config.toml
arch = "gmlp"
horizontal_flip = false
optimizer = "adamw"
learning_rate = 0.0015
beta1 = 0.9
epochs = 14.0
lr_schedule = "cosine"
weight_decay = 0.2
Rows from block 2 of a small image embedding model, named by matrix and row number. Rows with one number belong to one neuron. Each number is 128 + 32 x the weight over its row's rms, rounded and kept within 0 to 255. All counts start at 0. Numbers have three digits each. After the name is the row's rms in percent of the matrix's.
After each neuron's rows are labels from the 100 images, of 14976, where the neuron reaches its largest size: "peak on" is the class under the peak. Only what is clearly more common there than usual is listed. The data: made-up waving flags. In brackets: how many of the 100, against the usual share in percent.
# u: gMLP up (value half) (model.blocks.2.mixer.u.weight, 768x384), inputs 0-127
# v: gMLP up (gate half) (model.blocks.2.mixer.v.weight, 768x384), inputs 0-127
# out: gMLP down (model.blocks.2.mixer.out.weight, 384x768, transposed), outputs 0-127

u.356 088:179087141125168116135071171142160107125093122090151129154136057117168139099098171136093135099125106077092100120113136079136154111158090187136112144144153121181118105049165072110139136126135058111129146089151129134129124108120131170123132112137117162113163101151135173161160118130148117148143097119109148152140148100095126131180149110096175135105139066160122164193131141183141133059153
v.356 075:118070173135119212133086161149132068120111091036112110073151057138195160128120151138071114110087121115137115070165148107123177111101116119169087118151119146194148093070138097116187196157119089119106134077140097122146154096140129152078086128102119156123165124137133168121146062145116127146083086141140121112127141126134133097173103135107161115115108139183163166168159089148048114092085
out.356 095:148097144179125124141197034133137062145158082093135130108121103149116093147139091046127116154100107093123123105080183118127122148167082116110131143192037110086065100151130076128105136162161079132096088097151145122120119088084127148142123137138175094108112128128150090137156119115140141086170174061123063125078094117115109084126156189123120117096117114149137138158091133127061118121164
peak on: emblem (33 vs 1.6)

u.252 096:179145138108180162084075154155175071139114128125185102137084082105183136141094173135110152092141145127136106116131169130127125139176156161124148129135123142182176120056159082107157149164150077126114074099107092123100061130135138117122147084126116105049092113145140160168140104127104095157109090147180164123125143079053138164219097066107154129123172102156060122148177109105142102098152
v.252 102:152068166135139148115116146141146085075122077049174148133109108113171202137073138137115118083149127080162084098121146087138197120172114159122147155169125142195143069082172104141176152120135073065133119084148111109128137116116127163128116096136131165086140074150132126141115116151105105150136092135122099083137152112117136098154118094087116076141153077166144138145153157132107141080161
out.252 096:108144110150124097172182025117140085170106079109134140095156068142106109130129114090116172119146127089184143104173128092127138192148074084145143132120145117086067136122174115136092119163121059146083150144147129116168117103079133129094165137126147140146104111169116116147123151152118111109141154079111056134115095196081129054114115105142083114074129113132134139119083126131109133091142
peak on: emblem (26 vs 1.6)

u.656 097:167095159146178120116087163163164090105123104090158114149130072110170162115085170130101167094123125093108100089126140095135160111191098151097096129148141117183141099060178072113153137146131074092126122116138128127131085104164159174138129097136120152101157089159121155163159107147133113144112107116131163179108132076085115146171123075109186104137159085144112178176136114152124120102158
v.656 077:137101126128111192073074142137139077105127107097166089084109129105158171116121154147097154108173108124144119106135143109111156087136116133171179128132145148196166123074135084115199191185155076141110096108102066121153082154137156117106113151137116151075159109124134154184159109128103165159087086121125092130124154129108085133162090090118131151130150094174169151150174086140119135113100
out.656 075:088104171155188106139215000113175072130117053105136127117137023176129100130101088093101119131122134100124138116131119108149143182136095087123150132155073102086068139137188144163142135171131104134143143110134151099130110063082146139177097128109131080095109113131125112132120130094134118110171162074113071125117161175129147136095134180131119112106119118142109110146072133122093167173111
peak on: emblem (28 vs 1.6)

u.425 087:192114134096169132129080144137167112138076124140134127135164072131141126119084192140088144090136110089113129125141136068126146104180095189150106115125144133183135111053157101104140153156128078121111128110164118127114108120134129141116126092137128131091142130134133184167172121126130157151124103132132154150134150089076124159190131075104197131131137102151104153168148112140143112087152
v.425 069:147115197180131214140076148161126080117148119086119127142159143145151121122133121121109138125115126104131152090190115124131186086138137144146108122136121139179169100052165067133151125100137054133091133115095139105130134118098116156105098118105144162092142135103150173130131118136096100145112099158170107121129124149097115111186091092118164142127095136150134163105144081104089141130080
out.425 092:126103129139160136152196040107166051116115094061114148109165071156085116143130105036129138159093120093123121124128156126142130144157082087112131120179068102072049140157175115145111128173157074142098094109125111095130137077121143144137119136139162120158083130135106092122145082097134154094168177048119086130108109176107118072129163141136170137101118116126132105168128132107071153129133
peak on: emblem (26 vs 1.6)

u.126 099:184097186149120152140073134172167066140090120073138183155111097130191145109076119115080110102104137094129116119117112082121151157145108168143122130119146201180149091085171088103182146162128074116134145120148094162126134124128116164074145121085134171040174059117173098119130073107122107096146117144124147108155103105077113135170078145079183135125132072109152183119145177114121088109117
v.126 075:162109102120111147102061230136149090092089102134149078091131101117165133078103181131152127162114081104111144148140119129148115120147079167101140178131168121155163120071159136115168157190144124131146077073131084138161103094163193140165036131160108170085220078126142160196157107115129132112082071117115155119123132119093112152180099119094153125157146129115145107130129122156129102079123
out.126 083:147155138170110169124124158132120041128115101038147135174163129136203113115151115095135123128091120152159114138084075116143145113157114095114139119150134131192141135070103052141127079138122168148152153119121117147108123089115083117102111164129090138086152121142180159149153152121140130146112152117160108112111122142130128109110174175126105110135150095201134133113070140146162072095142
peak on: backdrop (98 vs 56.3)

u.434 098:181090146126189106111111145138163087125099113079172118168139093088175163142100156105083166125141149040111107090131132084124158144143110190124110110164153130182123131047172056112165172117110082114096108138153146116107080138077141164112140102142114139116123076112130160135139083138158139127151109138124156138132137096080119142182117069115192143113158074165086143166127120119132165079138
v.434 077:142115162134112185148102191129152050123092117055098127115199101176190135125143128154074104138098107124115149098151114097136123113127093181170157107096115139155166111068169069119182143135113065139130091094120088127148119091128113141123090123128131167113192159166131155141158098072110124107100116147113113144127139135106124096201091108104181107134085135131181146151153100165106115138120
out.434 089:101135161080146082118174119113174087123124056073139119122105029167127098116118128077134097168097118125123086096138115110116151100131107073181127151162074101087128183107174161118109098206116127141095065087154107135139156108083182133122137130135127134167165146114128082141114072120193152141161167069115108143102117168071135080087142125155140112123110091159120099142112118160039125173137
peak on: emblem (32 vs 1.6)

u.274 098:178082129092172102127085138124181109165083130111140118162168060114147137114077172140087138099136116074106123117136129075146134122157104206143113110127151150180111094057162097114137145132103068126118152102147126139132101144104123165113131093128124142093158125122139168156184104126156152139146121135122152151130141094092124163180156101108194154103143090184115137181126131155132138067149
v.274 075:192123158120092217155133187177184102128137125092112114101122131173177132145098119112103132157107119083108103116116151101157146105127116133144098129086117110129228087122162066090152189187206087130135168119148114130137132107170128131125116132087105163109151135143164157127132110113083131144103098154133130113107137119095084137118116115097169124128133103189161195103149106092108105090101
out.274 096:109121113150150126158210076111163088136122100053138147131155082148107126154146112058156131150082104089143098119148144151131165126141063065120138127172062100097057110144143098145098144194153101135109098125161143086115156068120143138133140130128145092123112119147132112142134077114159158084165168037118058138116128209115114069119155178132140143110106102129130121138124132098079141151130
peak on: emblem (27 vs 1.6)